config.yaml
arch: "xception"
train_examples: 48750
method: "simclr"
activation: "celu"
depths: [2, 4, 4]
kernel_size: 3
projector_out: 256
lr: 0.0027
adamw_lr_other_params: 0.0016
ema_decay: 0.99
batch_size: 128
epochs: 20.5
weight_decay: 0.3
Rows from block 2, named by matrix and row number. Rows with one number belong to one channel. Each number is 128 + 32 x the weight over its row's rms, rounded and kept within 0 to 255. All counts start at 0. Numbers have three digits each. After the name is the row's rms in percent of the matrix's.
# convs1: first pointwise conv (model.blocks.2.convs.1.weight, 224x128x1x1), inputs 0-127
# convs3: second pointwise conv (model.blocks.2.convs.3.weight, 224x224x1x1, transposed), outputs 0-111
convs1.48 099:210094081137122148110118142123145139074099116102138116121103077123129134120188093127109094120057143129092115067059094077050102166118141110123096184099125141163136133114059106136143092104184109092114147152151139097128167175132100111096077092082155103124123107151160135109131070114147116171139127126190098102114073123206105127163146168097197152155135114101155157140145121132119190126163
convs1.49 108:111181112127147093147091122148129120122111156144114100134124000093118099134101132111107115133140113158075163148132111095197154115144135165126134050102142109157120149138000146112115149109115128104146108092136150148120095098070134144173165134172123135135115136154140121158128132129159178126143146156126108113107165126145087116165102151178087073138131138165104154114081098125082171084095
convs1.50 097:182081101143162118093161144124118135090107098161115182141140168089125072138094151125090088117135128120102107162110113094136138088146152088125130115117146130099071153157143183073122177129131093162106145108175100126128088132076176132087085204095132123106075093115118139176165106112158134189167114112155089167148130140093135098085057142096089140131027068120139175151094166103145076142105
convs1.51 101:145064191065111135152088112082170121148119185088143124125137085046161172110091072156162148117196134088136096103153109115123088121123139098113116083071102119102138122122090153135095146156131099138146111151153164164101159122176149081143088135136161099121083146136111127206167131174098126116088194109164103107080171109156090058093106114114110089118139196111138130157101182132123120104115
convs1.52 097:091120132137144139126089166100137121092159120140072165165041089103106159130173118071131103124096101127102172130150158133038150167132128123075116127189115201140132102116151148129165160174095121093134085147152087079133138096095220126075148150145163153167095135085136068068093131147181146139143143134102121154081116128082081173092167106103135135120105101115145154115141123114164172135170
convs1.53 082:162169181148143188114084090125124116122158125113164048142055133146124140122111158060075107156105158165125137175126137134115084087142117167145183187075160117147106062113116098129106128105135104115126088114146172152112171119158143150137154135111107118150123133151159126177127129139121127068063189133157109110083173193122150125112119176146091098151120136119184126126136140063065119099039
convs1.54 099:157108194075141159137137119144117109150115104083126049157110180130154151144129217145097134082231113159185105160117163129171107152133143072132124174135124118141152123102134093154146136148089072128085137149159100100124084084094158097107090170106153121107105136111132160149136144139159108102106199163131111155174082128114083138115131047117086113108159109154161137129095163098169169190122
convs1.55 099:175248142124105140120155115139136147144126172163160112096151103080093145127100158116154130124110120133112117129121096164107120140126147159125131121100134146114154105141180149099146109133153089071092087112143166103112151087122137183040103073163158086159098067160166129065126154111127168116092088102191150142133107129102079172101201159098086076130135114090151130149114072119107171075078
convs1.56 113:100112130158184118123136167116163168102146140134134109131145123125091111126000074056152157130167157095128108122119157141145092102041092174076122152092114133108195158138125163121166156134167165181155116132145127095137167181146172110104121116078187163072094144184145145144109128137093118135106152135095107121100165127117113109117168078145158128110097128101103109121113167133052093091142
convs1.57 101:173091135140141094134110064101126163164113061122136189114142075135113043158145145140166158107155143135120138118108148196163170133212148175095126074172122122132120106119139168111146123129184051082140121126140126124108155090098138077130146070084120195128090143157111102121108176124137131137237113120114069151120087138111110132097103124156156055139129119101119112147102101149148117138106
convs1.58 113:089138102201103126124144138159116128161146126074142165080137146140126062175146173164135140168203129123085089154122139163116162147142112113118143126110149115068096174150014150097043156140119153119152126177113155127116115174128136174121085103170099117124145191173127158126109088114110100072130141069123070090121099132160115077106132160176113106145153118159103095151101141136182108086120
convs1.59 120:150108141126117156198092170157183112129165140066132105029204135122139087144159114202093102061114116117139115116208079123123174122114166166170142149109137143196106123163114176143095141128149134129135120125111153117131114155113126142099138125128059114135165179136055151104110131100172115093110096171158147116166102203159148089112130148171098133121098124125137163079133128144100111092083
convs1.60 078:140154112127110146167120151139090092077133146136179131107079137103086195134124130102196147133123093110145113132139119085130085143132114081074134127147154124119140136180099123148103079092163161157144159139142117166177092106121168109134229153105177133104079114169081076126098093110131132137096141143172096047179139146128149030135161151163136104119112152173141176150118149147059113181094
convs1.61 127:166189142137129064070130140119143135124110124138092145113206111110148108099129130175118078116114113055148064120161173140148150140126098117174136112241128098083053102151173070162113092127112168129130123155100116101117110143149160167112182118086134172115110148151177126173086136162180161102150144106125153138137108141105154131147163138102116109159133097057105187124090127172067151126120
convs1.62 101:112123109175087076162158116092125170104074132160090148166149105117117149163148149106138169142114134142169107084147134160130120097169134139178144117085126098140070130098095116153170124210145102099089098126152086112115156166062111123151075072160131041130184064118174121058138092072165113179165150126156152140122171122127086154085139122100107090119070114124089135154131098110187124119133
convs1.63 083:158120148097170101051093117173097163120127116127190184141134116046108164158136113164200073118136136122160086061127146118099094099155150102127165144171126093106139115129148067129073084121075137145081123197108128161111134140118122161193135063136147109133118108183168149128151189097138132107178172132101084152111160104169099081141135145147100080117102108130145155125081130127068118105135
convs1.64 079:109128055167111096151173108153145137146129120161100155057173116128127110092141156128143158156121173124171126097118148084126109071107108164138168086143115121073102130094175102109097095096124167122064093141103122174093113131124121168142103082151115100146100115155119194135089097158101116196108168158156154104139080129139132144112097217100128133082146150119077072098108202136111157174206
convs1.65 102:114144128117100095086097137060142151159159130155075109127118132106141109139093109179131183125184150171100144144193139165164089165169103173112149130138128068159165211115112065119130224149128169079135102098167153164114133112127186139119122123096155075120129131139146139105132142102102130151064120140118105112140085111132114122081091097085101152136037145129034143134109161114113151099127
convs1.66 116:111102118092152127159126104102184133097119124135128207149171126106180104185141127172112125165175119155124094123110120155157148157078130136113137131135131123123158145131224145017126163155070170107093119074160128117126128174060125170126134164135144144155109155069181108123134115136183107136083118179128157162117078141071120142078086156174158137135183147125066090101119138106135141131083
convs1.67 106:124104127129107120149133128144103131152114196088107132092168099162127079095091194124129101152114162120105140129137024106127194164096135095147126066135132165145140137099185127088129112164130167146090096147144101127129148096159099167187108058123105135115124114082149124139093123154104107135141128153126165178082192113161108096131094110127095046134224099177112179168158103132073139114119
convs1.68 103:081090081142092089131136072117105103159121145097134070144081142129135166108155144147106177057042142145106172158080110141080137156171113106069125107157095110106134114135095108114137085169130162183159145146106121158131155134138142130127102111164141054104119127094147104104139169137113132152076120060094103164097067120186168094137117082150168071112173095056103134149148118169160112126169
convs1.70 085:141112187158155183092078110126135107126115149122122190105092138142124099083176122154088132130106150109085149125129062143063120149105167087140118157113146099109091173116100136130089165108192140100184152142076050132138168144175140154116085155137128138125079178139120118065155200106135082156105111160111115154161129098125126066081054135147137115139128113108142153089164146130058138143201
convs1.71 079:095121079043148096114056112139156113083098070175071142078116126106099147197185154126112068139155058106126130161164114128108151168166101120121119076154129153162105143121049059129107114111103114125138100144112100132153113091123077105175131142124083061116123147143124125090110138141114091143086138135115113120132108112130132081183098125086201168125144092107117079130132089095104129072156
convs1.72 104:099115094156103169135168092142129095104149065111081101100101069158172135136182169146110099090157157142159139214060184151111157124104107110144123171095144072153116128151127060158084130161067088143162145184157115112122114155067137110141132123169127115090127144124160119185108121091134120157156131123161067137152088191109120086136115137201164103126103075101142068093161153140123119112138
convs1.73 109:135103161136106165139153141092136144097114100157097112171098094102141174198100127101152123121128129125137117127131116185109125114030112078062163124103135112064124056106134130115129118138169122126190110178126115163143043112120088089114150102105099066112063108089126148158098132106150164201136138186118136154069162113134110123078123059106140121143165171107084184095133112119103124114163
convs1.74 083:145087094149155076178114100129114135126060093117151117130167170161096128117163114117118149158111114139116074132126123143159114104067156132161108069092139171164132177115077114155128150138093106174083134136149130103123111108107038114135136086063144093075097111116161069139086148161051163125122151130129075147067078195099081122119098135135116139139139188107151166170155067121138128162076
convs1.75 126:081130102072147082132135116070155167080140154138087133120118116142133095035155122105096092192100154098145152139191068101124048015173127177140149151112136123130104139119155125154170106134140122098155116097174136127121092155151183196150159168117094107110114145111083089135157125140111134128115123135122172149122088202115161134150138184077171145147142123117100128164106074128110111118152
convs1.76 091:110112114175150107083138139118065107075173135097166127167129159115110120078162123108110103102133156117123143153138125098139141134189045141090109124060120143140152126132144108128112130141163128203116108054146183146040140110180161152168089117092135092197163127138141116118125186142115107160133191112203151147054159159143152133123145087110123150141097109165181121076114172128140173146125
convs1.77 069:089105093107135138112089138090129146088128099128157136189105107088171094130192106152067124109121117157117108112158116127174161103110132115125138092127119122136125180125123138170134143132064063166172113109083186145172125171183138080162079168097147121104142106089112123175132190096109150147105215096151178077151111169089176109136107158126105156113108105130114109014116142152138135164086
convs1.78 101:130141110137145101127159157120121158116141141107035111152082112101103153183118105102115153118138099140173147161157120150112098134113206140098116098154135161106156092152166098075158135175163072100116083128092121145124132080147182182068200122130146146119086105063125087108103105097092115167149107164109124179049174115121097089106139103105078134144136098090160206178148159127135166126087
convs1.79 090:133119148167141151160077121101133159140138132077166152091127087134109130117160118162158024145112137121132139142124115156152136099138097123132112173108140152136080129105108124161127120031155147089110154075117107093076165138095171156106169169126098156114162131136076152194083059100104131145097151105163096092155176200078093133176093135144103208130125133165134104136091144120056173127141
convs1.80 096:123061106149135155134147107144129115106125100073149148115110156141176172107159093146132161187110099123157107100131156066063093020151138120137129168150115086140169182132144154212084061170182093092164118175148171113125115179161122150113108065120138080099128131141157143108181129089108143096186133130108105085123140171100158064142095131148154131115104100092162143146096133141118149145107
convs1.81 117:169176118139096163188084152146143153145188154158064114162095083132135148159117074186140033113123118105118134133093106174114080164124125207107177168154134112127115103150143087095163124152134147106125144121163168142099152159102120069108119126148101178163123098107095125172085140183073080125084139130164156119093095184129117132140188162093169119122196109127108101147116131110106120081168
convs1.82 099:123117178126136140132104084093118150118136226122095159156171108135123186149143172135149142160107079130123102138099133087042162135130103111112136152117136129123082170153187146155127192157126181074177097171144128182140146120231150105137114120164112154072162183104162146164111115133122107110131177138122118140101111071105087088177100078133105147138199178127147167111136127140153133110161
convs1.83 084:114150105135090104123089123070120161157127072130119159070136241081136078181107132081101117158109124105108082122111171151136080164094125179132143172164094104136133147117135140126086149156145149086157130187121182159129112095092086102095173120107121129131129138151125173178162152117086136096137124171120082108072055106108079223113173114146160094095096103107142132117151138134105139124091
convs1.84 091:085126176061119091158132150129100095099094124135130093117143139131078166190141123161140112137097128194096141098141155126069097113104105133136122136222106142131135107061141168159133087112161136152161166204133105097075170139077152103139184129141167140146080162101094147110129129099123178164130089081166173137092000118174095129118143099118113132115120122141114139117161142125087105118143
convs1.85 085:124174103093122122110165143140202119125113156097131123097089093179130126108126143144146087168156128082166086074175117144139139088159123123112147131124108132116120108167149150150064169187074147141091061107144189151088135149152129167136110112131076122079207082125158139157158110222150141131145144154196079145153164126160067074152095117133126123118138124100140149162117129135104169039125
convs1.86 092:151112115155065189122125130102180083150125059142124129080144091117212087132137135124157095094153155137122062099082122155158113114128131126144140174154129174078167067104113148148153068093124076179162095124168141127112113103042130181140142096156126108168093117084119171127092111097142114106158143089175125149186092105143110177069175175119119152129122141132119125139137162126082114152070
convs1.87 077:108096121105101133158154070061084103102108151123112100019074192098094131104149216132075141116139066131115162148151132117114130096076137127145173078141122160082081130113104072104093107108126147076137086118102114111140160097116139065122152123071164135152105128157077119147083096110108159167140118140151115142094103133151118114216086145137114126119134155156084103165094080142108140148100
convs1.88 096:109136169113173118108058123129185130140121119128079138135120129134094164157129158094156101142146124121163142085151247172067113088147108151107134085053137122094120121100024082091169086130153091136114106153127101140223136073155140092147084171163119118117129127144111102105137112145138110114138172111124105061106103086175143121163093126142104123114105085126157116114166084124144150089148
convs1.89 100:178118086129146214110150150180161106088126101129159149128148079061132110161105097141121185131154143173157155087100169088129149144173097150110104047114122144132131042113171158096180143156121148103097142187166127132113155147143129134108114171105120173154111136136126122123083133125172101114084152097120124109077153118129123104133144130141130100105215149087184214098112121115102129121209
convs1.90 099:200119160120109130081191101131157084159109103094116156109108157131141096150168098150137180126141180107102189111118118125123117154154189083135096122095117124079147124149150181157164137137097077120120175105133153180070163145126183161148121167097219173094106163115153090165132167134138147083152144101112084173089112096109068131095128070153085128095106124160131130149121163106186068119095
convs1.91 101:148112102096108152103156153148110134048214153156079092122123161107126100154130106136185138139170124123144185113137138184093135101170102061116143204097129119085093120074098049100139138142131064125081129204174094154146119166139094136124145110154109112120103117089156134162109145155132125137132120132096088172175063212121150100143162095102132140128154140171111137128141126116085114079174
convs1.92 111:148118159149140172127092124091093112165159077125194157140114117120079141163116111117168096090104105111118156175086119135161146053092037120093119086127114154130160135123135096125151098162070036133158137190142146137160097118164116122109152152128119118144070121102118134164110165131122146116089113140107102095096121150150085142124144049173086101105146066123153222107116085138057124159128
convs1.93 089:137155114152134134120064180115112144187111132107138111125110128199159084104099108158100042149117117118085101215154137141244112136106147187103105078109120104158087150130079129094125126154106103129144209055108121090098120151121147165165170123154128140129062135081078126091083160112097128159145135105166118149131069134103102103166141170151167133129119132108129114155096115148155146123125
convs1.94 107:087151158130147153116110116105127139096143173149086106114116114136171099152107077164122150161118107145120102130108132176094136132128189093094114162120123111121117151090054116127110100198177107080171118105138139197091144136099147138114144175147103104069105109170131150143048122101131105086123058088116149139102043087189126082087174181148160184130117119134045127128121142127156076091154
convs1.95 084:095088135151128104086161150143102083095112121082139126101092222177138121129146127200041084097151134130125097111137198110068185095185115090069142096103130127150129167144150135089128071141129147122210094165168121136154098140086140125126180160129127126124093152134129106144152095137105112144103113174126130108117084145148158033150077112128088129119118166142100119103172145094113082159124
convs1.96 087:091155164145144132109117137115119136079119104171163117080137162152106126172108184123084129102159115106177066154172129081061133126123114110072168068149116131128218121164142124156127033104150117104111105179116058131160139083103133143108141059145129145173147121120148117127116146132104123138139123161194112074182088154147101154153094122071097143123104154190134161121213159128115117122136
convs1.97 107:150135151178128109145153131099148085123147181154132101027139205126069148223182149131126192080112146154082113133122120129184165108159118115122150119084131092112093146146123128141143142170128142107164159129098173138134149143085127153083141135139095150160119103092129116057191120165114098136083124167139111131099133111150243185120133153118142181128066120127132088132123157127133139164126
convs1.98 118:044203147068164133129134110129138188155174090107167094182095117139101102154117107114107155107119149124140090101169144193190143125093153149099127126111125106128169145124038104147144134174109142183106158107097120119080127134173161140155127089165116103100169098155138069130155113170120122133135167102153123179179140164175097114156182154115088093131070145171044144115127149106130165120130
convs1.99 103:146097145083127179112037131129177126137161154134107108172146158115097115179110150168123132160123135099181145107158119086159101133188141114093154147177127100092134171123106081150153109125148111104087170122144182221122157117139130153115110132161130141143157115108102087102111162119099125027130160132084158133097097189193053125153107177084100133112172167127154089101110133098074101136105
convs1.100 108:141126155127171106119109105130108095061114128058189171173129081128161150102153125128110137160108155126179117128163102135148128181161092123078073114140107129117156188115084098084139118110195125122108085103121151096126172159172107103166176124225122049143069130119118089116093142120103106172140096146099068087136117126108141104094128113112147120105162096129148170143122173121178122054069
convs1.101 090:115113133172101148103066142107065132111130162106097135073111121115094102167113153166102148069106107161074086150154167143121160159125143106157083125150117143064135184079090132122149118152146185083108136063085150094169156115162201107129127144122129138150065090088176134134114228206168161155154125124066129114115101104151170112142136167119113137107126112139195131092122115155116135116093
convs1.102 101:154075146092165126103101137199105110137178225102164114091124135115145174096118155135132139165077102112146131151143132134071136132054127122108122087096132139071114176140101107123103176133160113129117112131078099105172141148173193109155131121122138184172035149103191139135148154143137155143154194160111090183129117125088124117117162101146172071140108115117207106121159133119130131149179
convs1.103 088:155162109153164145116120078131160140116124133162101138173111192132169112111142107109124149183099158148167156096146078113123121134112122166107092140105124084142087152133177151134159178156141167073100143147164158157156214091113064121137129149152163161138150165080166105099146133067131126159213140159075173123094109143076088158121081158196157144134210160081106157117154158126115141081115
convs3.48 096:111168101078095114152093138156082127098133142102131104111127047110222161150101137111145175105113092138111095067161138184146142130054098095184116111169108124130112171187124121162134070112049122131056157112119093101071153125117094136184166058138117135099099113145082155124079100147144113158083149155143114132116110105107156154110173141141
convs3.49 106:148145165116090122176154178140116105108108110109125142087149181186164083105158160112104148102123074111157141170113193106144059170066115122023103150206137133090183109110122099118177125125093157167090107125192119097102230168147187138100133125140110137137123135151140086150128107153044098113151138143104139140118135056164106131104167113114
convs3.50 097:086115111120100146117152141101133066119138064113151101119123108148119167063100110106147114165067131077167124110111105192095171185097121077137134088119136050137124112108113167099116086081063115068078088143101149099113134103146146044089158061080063148120124117195122095110138170132115093161141145130152126120163158138133099089090145136132
convs3.51 098:107129158076148119224134171131101070128091113139146140126107122109157132159114117123107141148132168148147141115112148142145127105190090099148146152115109124144092137119065130136172128097137137099095119138111107159095147127114120172074121187121116135130178123087159080145107102186106139086114098097084149068132165078134176117173089082104
convs3.52 107:162170123205132139148168165171137165101145164144137130132133144110108168143132117169134163090107124194154114150132172151186122135154159094111122125103154148049119102132203132042080141157163124150130111119094110116199125118046130136172137146117168139106125175063166138134162168207107140107169166167122181170122132145130147129118135101112
convs3.53 099:142101123170136166157108127163113195115126149073118055151034107135117182117155137118081104100107134087161108098168094125128078135159101116127120137158174133109157119086127116129127150129073136109076122108189141073097127109180148107098112122111169100120181166159119170081153129150043140138182149072133123132114168130105182111147079141109
convs3.54 101:144133169196120194146109144184153127098128136113132105160136173148092149117151163096137134153160144170110044133126082147161167179152159145153149168084132145144177127151118154205169156050137174192192162136184092125142151125127114137135154174118187141141181100113116176175156091124170114190180115160131150056140106109131156207144148170165
convs3.55 099:027139131125163156103183091150091162143147104104091115108093167160096102091146136161154152143106085195087104130166110129119130122097120146162109093134121143148091167105179146139138100126160138147131166083170138159066118123138068189142162153138151091134186112140161128111126117130093115119164142101100147042149104147136099127081073122149
convs3.56 103:110128091118158103091113145176144139104155111070111072129153152112101128119153072116108144089095124099173133147118132177111120062120096143061150151111158137064134146140062128088161135075096096162063141194146163101102142152135168100141104142147090082101165101111158150162086077206147060148085177131145163103164176043163098102121118164092
convs3.57 108:151128108170124121169127148164171205125089168148123177107153092159194141155125121107107112131136161155109121161195195157100083158116134115140159167157087180142193149129149162155096108094139106133146143096142128147181122119109152108125177114157106141175067097065193133165146107118158120134108142099120136139136109110052184114144121164102
convs3.58 107:098152159066148127104143131119176129133154110080135153105076130144131126111092125156134110132096133142135111147166136105126167136056139105117104106126125158156119068217091144089155148112161118121147160109135153206153107148116105193185119099139138167130162095110113171154151158082075139156103138135125133159128119111153153050150172104109
convs3.59 105:133132172178078121129154134139084079111105145104138124111098063151179126112145112123080162075128182177097109140111163106142150165125082106138179106147186160107127130105143062112168120129140126103123055143097089154131178126163153176110128117111141206140135099163118098124100123147081151096118206130166151106130131119130141176172159120146
convs3.60 088:116166129132194137120078163108162126130110166183104184150092150133171151130135124163127161082165111059101148139095158175108099168117113130111083155207138141135067106113115112146094150144115153113171151192153116115165118103133094164080081021209111139196144129146123116131093131112062118141149093121119136149076113097083105129168144113075
convs3.61 101:122130045156119096105061163110103119163142162143159182165145125097125098082096105132096067096105158168104124125111116064109090151054146122119146108085125099127147107138091085077130104194126086121093166095122155089148128150129080119128080190144119141114129148101126123121176146147093169109094169068112150074120069128137117098114176187130
convs3.62 100:153161170144167108152188113093113086133120147184114127148131148072044144126140149135159114116121146166078132136124133166177116131090132113123141136134117092128182182165120109147097204171142152101114104109106083163093105125166101107127174140186108164097115143128178155113141186106106167137067072169124118132112139123146113188117173071183
convs3.63 094:109089108190136143147155170131118144119146166101167079159209100089137088177184136159108126096136134084142139153116076102138137157137098102146103120166157140116064140134083157129116126087115138133080142126144133137187096123131093136097106181142192103098166119119073146102146124087111119097151191161139078146120198099135123129132120099185
convs3.64 092:045139113093132093186151110132082189098151156170100173114097128119123109137153145173119131116123117054072097106136122161129164171132105183089154135207140122132160158111168113198086131160108128122163161036140085114087139120135149070132123148132106109178064161112135188157082094140148083123129135155119118114124115126121068168147173103153
convs3.65 102:096195148173180109127154168109150215094181141121113148083116126145095100156170106106147164110168144134121143184170114157085098108084106117083087122108145085090190097125097183166102137104093078120153115166106124094078130120109123094081168071113144167130137085154146048137103118169092170084175153139144108097157087107135162136153172070116
convs3.66 099:177166069117112144094112072124126165091171126120120111160160194127136171132089127120131163127150167172085148157094110115134098142107178117135111106076102094124140156149146179121119086150113144134069130072085154080116082133151099121188118122137142117093144131151126094118160154146129147115110108091152138167116068153176135147119145122174
convs3.67 099:195066099044148089097074163104124146156130100101103135093166165099167111122163129131113178140116151137106090089175148166162157068136088084156069142169117128109125126114095134101129069095111164121123132088095099133135122167114065096154088104168167123100145156126084180129157181080134186117092160085085121137155120150121089143131155177085
convs3.68 100:111067115186131132155138130135073138127120186126094170114122149094109106077036112121128150108127089124152202110079056163097161080150161128131091080126176208105143077126112152152165092106095177136083116095143097051128101162151127136121116106130164132123140100149106119140147149146107148137062180126100094117163103120168139064137114142166
convs3.70 098:093123117179121095077143149171130106112146135143066119139130108075169164187047147120171135109158109092145137145171166100164089138112089099102120130170132071129176111115116105092147137159138153138167144134190112149067150120128182102115153135121152093118199162103146146120155112068063171172083089161134108164159082120145087119089152117138
convs3.71 097:102068128138136147080083119142123155117082073162088085151096111187124228072097125148156112112148112163068084146111118137111135138138103179139133120126131145101109197069163113233144128057142192128091160070145102136123007119117169113179162116140115125113118127169134132139095141130156127129124182132088164135091115096087115187130136150114
convs3.72 105:102109152104132095180086092115130096144193153153159193158161166087183094175117121119145214132103180119170165116125120105153135149149139094089149149154101134099117094144138080095147105189107111119170198077133116075082165141183099084104124095087103137133146152124161117140142150136093082112139108159102118143161134188108129073166188147110
convs3.73 099:141115113101106149188131131101114099119096054131162160113239153131130142151119120114091157088161127086161169083152055059166154137075095096137136066105174102139169108077098074136127104104098113111103152156068185128062115129126151111127125153154107175087111167112163166096126144134100135093132148187150148084133115156088126139144177100173
convs3.74 097:099151131154135150131156078165137153159151152137149090060115173097143146111082089152124098134132108132137133128127166182077127157118152116109101145156121182144141060095137093161122175172092118162077143100104132097103136113127147080080160159164084136112162112114099163123105148085093098149138169112141181104115103176125126179132110142144
convs3.75 091:094114111118175073188115172140149143175108144178160127086092121144155073140135191107126156183122133048115135195139105140108169078090105150126113144069147110133071185097147129111169114142068170101128161112122127188093244102110153124114136144118111090093094092171170116141144112143120153113164126145096085104130136106143140148121087133043
convs3.76 098:154148157098085151106126075085131164139206147159112091185092123118129095133120095143134082148137127108128146121100157155179098092120112135151102105124121100117129125186176057119107127140126159093129088175166123152149158097193172174208113111116122147136120175111137148173119212122105213130109082225081137124134124137175116151127154147122
convs3.77 094:097176149078107195172110099103126104099146175132117110131144105174145130116132122123105093124131136147185149121079101087096101148107138130138110137142081120116122160131078100145172100093123179164049086155139123114127103132127135136080148136161148079124111100218166089099167132108165128121117144095102083137087125053146109131110136188128
convs3.78 123:126085146061098095097121141123110109127142072130090179120113159111067057127142054079091039132113166087134103141130066120075108091101126097103165122094102102128150107123114102157131145138135056093158116137148150140175155200115148146081152143126135192103145116105053087134142110128166108102109099147121116123139135139083119141150101107131
convs3.79 102:093174128106128111135151118121109171076153142135123095154086167098145096131130105109143134040141143135218158082098126135135078176164147112147117159106203052120112128139171120102079126100170087179075140102161158124068115114111132236084111133129124147188124154083084134113172139184138128117138159142105079140163191101133098133061084127168
convs3.80 097:163131156093122092151161073127139188128139135099145135118117117123108170117144149173177182096181191093151147117130089124082195097148101138134146174106149136127135086091197160163154126149195169117103175141107144130179133137153143121114136103111089078223155185084114176075134164131175104117136137100129095123177159113193127074153082133087
convs3.81 097:063096140111081144100140135114161110165154134125080161097120043116128112100159093149150119160129093140106063186161115142122147103120103109089142142183108121119166104119114128158146144143158114144163137180165183086129127093176139147163168080136142146154126149113081143097110135105219121138073117152139151127123127153157178085150151088137
convs3.82 107:123089090112127124133122095101127117150129141111110107091103112160191131147168182101073129226082144141135112178139122124131145150112067103122126135131091112186108086107101139119163139122175139124100184159082115137121132110135125140145216138139085097123109181104085190148112126138134096139117067104121109098099110135128159146093083094112
convs3.83 097:181186147118110117154158167167104160099108146106131111107141183084158096148117117066114147074124089104131115217160130145158130167155125115101127077117155119095111145128137080206116164111084134152070112158068075119127150076082127096138098125110127113136179147093151166148132097115201205133048140125151123155153165093145151112161070114102
convs3.84 097:116136149156133087140144116150139159120167147083079114128096109184115109161108096216153156131134102157110060107172128121157146146188170097133128055122074149162036157148137127088148165131131104098156147084141175140097110185182097073114154113119135119100148096156176120150119141142115164135142117099132125111055126135118139170098132221185
convs3.85 097:117114129189165124150106123120141120120131142087169126098142139160106117171038099151143125112130153081137130166185084086116154116135118134145124119075178128119181067150110178133087145143065171071092203130156160166122138120154100130127172108163164104136156095133126134127104128116153087064127137090129099160150146110135123118163146075122
convs3.86 107:134074121083093180100136103088186119128080114100109137176119171140142076142224167091153140159156147088097107101114090130191183104151156142145118128112154095136055105107103179167143171118156149123129151130188123086151107095161184178124142163159096143076176184159108136109155124127153139158146171110122097092136124141110078157132074080121
convs3.87 097:125189147156077139204146159150127160123155155133117162089135106142127113109142169167083085170137113156136079065092137179109090164100101136117116127146136073106164124155141053132175106158145178123116184101145108151165086126172127110156178129091169153123089133136080144128088117116175131122175101128119143083106128148194116123186122119117
convs3.88 098:177157117123074105092122199138102120086139087129152128098138109126062040123158109093159109110136155155142151079078199120141156132080149109109176178159164149092146122037154145116125084111110191158107125127162118155103222109119114074125089119102151122085173141104119198116108115148125116129123120178142167141164124160161161115116112074136
convs3.89 101:178155116084124100085118098145136151174150114109127138128182125099105081072124164106102188151080081152117163107140103120161083169121129174132094141112144131091114095116160179156153146132145104123184132149161051133155127140043130091108078085134132131121070191114101137114201188193208131159118108127146106176118140084054105103144125137129
convs3.90 102:086152134142169111128071115151128111135120116119111087139063143154112110147151169070160147162116102142116132079163208094123151197083098139073101220128173153144153161125102147150177105105098118198124088182124136197117090108137143156152146093124108108148180161150152119092083086113160179158110128096183110104153097148106138152114138121158
convs3.91 092:088108153079117189073131115136153088164105156095184081165095182158175113095174093139155097140185114153132132158155138161167183120114140200080127077115086097119172126142119098100089121111157136090100174151080084119095120153151068082147128090146160147119138142135103116149165047120117139134104164198089112151126096137120124152187177068126
convs3.92 100:126123075084159137181168140116094109124134164092171133116075166118171105144127179108115093084102126136171148123139127145132108155109084148166135120162111114157193059082124099183156128162048093131162134119154132151112132122175109056078140088169082104169092144143163164146112111157121148183132113167143114081106142120122103184125120229097
convs3.93 103:150158160145163102116160085098115088151193116158120129139187149165114096237137124102054180114134112108127170131093111155140122164061155154133127120177172142144107146087161107145121098085133109139133155140186098180058104131125102166079168060101150106125079117179196119160115124151153186118191113125120151123081115148100105127124090149110
convs3.94 101:054116148111119147163120101105091065124121085118078167161132062127114120080160075160105108145167152144146190141150090113148174115142174100110108169125108155124069129153092153139130069107133150125155147103117101124197109086066122132102182168150126166182105108125182144173143098148142115117173060084137162164139085114131162170140116145117
convs3.95 100:104165105139114116145138149145083129125106119124158059142073085125133136051155163086144120129156179209114153136135061125129132049132157152092132132157152076178102168089122073141172119174119092116135145163154179152217156160107133135149123081112139092158154076096083104098093128060140140155119148113097137144121129143089149142154092111095
convs3.96 096:081135108121095169109121114148161130057085096155065090085066157141128113145138126156154129166139152109129138140111104176116075201076137101124087142174162091095163120153116179172181173115098131170093075105104159157152100127140097109112144148125109127107135118165135054098149141109189140140176143086111092108098139180148109114100129166135
convs3.97 110:106176152129098076135105110100072143110169118112121120148112121117141145151101155087113140151117146161129142158149100160120157146081083089192128138142197141119094146104141111069155098080108149167084119157100103178089084151150160134102142160112101130183102085216158158126109111153145134187174141109118120142160162130199103162108072082130
convs3.98 108:142124163175118105153134051223219111121104160145111111084152111151148139141104110140147165118184125092155141121123124062138096183126131089198148140137117150137116119137147100139129136136099109123116037127222095155138179173063132155154156133110205151114099134136159126117135068104123166062145038077100147099116121153069133138089114106108
convs3.99 092:143130123172106090133137110112105137142132192103073112065116102125171092087116138127134129161110156117135118156145067074097092161159115122107130130136072107150116092213100151091117125140109122101134170148151116131141113079190134108154072143148139122189129103151098138107094069183093087100114129132111130150137112168144127110058052084143
convs3.100 101:092240093072101122124127175159156144105136195083095160129086185143131126123099161111101114125135105152133140137088076119106132180150159101114142149130077114092185081155146087099105110153113094123152119118117191087117155159073118088121134139117125120103151117102115120128134085088092144042085055116114112160068097112129088082131164164135
convs3.101 097:128190171161113166094179105090117132143131158155190104139118149109121157102084162105120167113119133192189103150097187148116103110164124145143114127129125117156122171081128129087113121114058104110129112057127157157129168131169116078125120139154137150126148066126166071167173138108170099074138150171127087095131159160121077116112119063118
convs3.102 107:078133129060086175095136129142168135137147097092064168144132116130067145166183105134142053109080102140143113154180190151190120138111056172131143121163097101145110127066106139201145154110154148138143204183163119101088125161178129055090114104135131131163148115114080185125136150121173121165161159126121148179070140142126086108173140161148
convs3.103 100:148104132129111130184124162147150146131113033166123108151131180111133170155109136167134148105116108119075123120123147110145099091135121137141133066145125119097088166138122095126167113139081168125126163165098134166140109134095144130201123100142112085163076071136123123102093103110172160102069128147166128153116149159083173126164077108105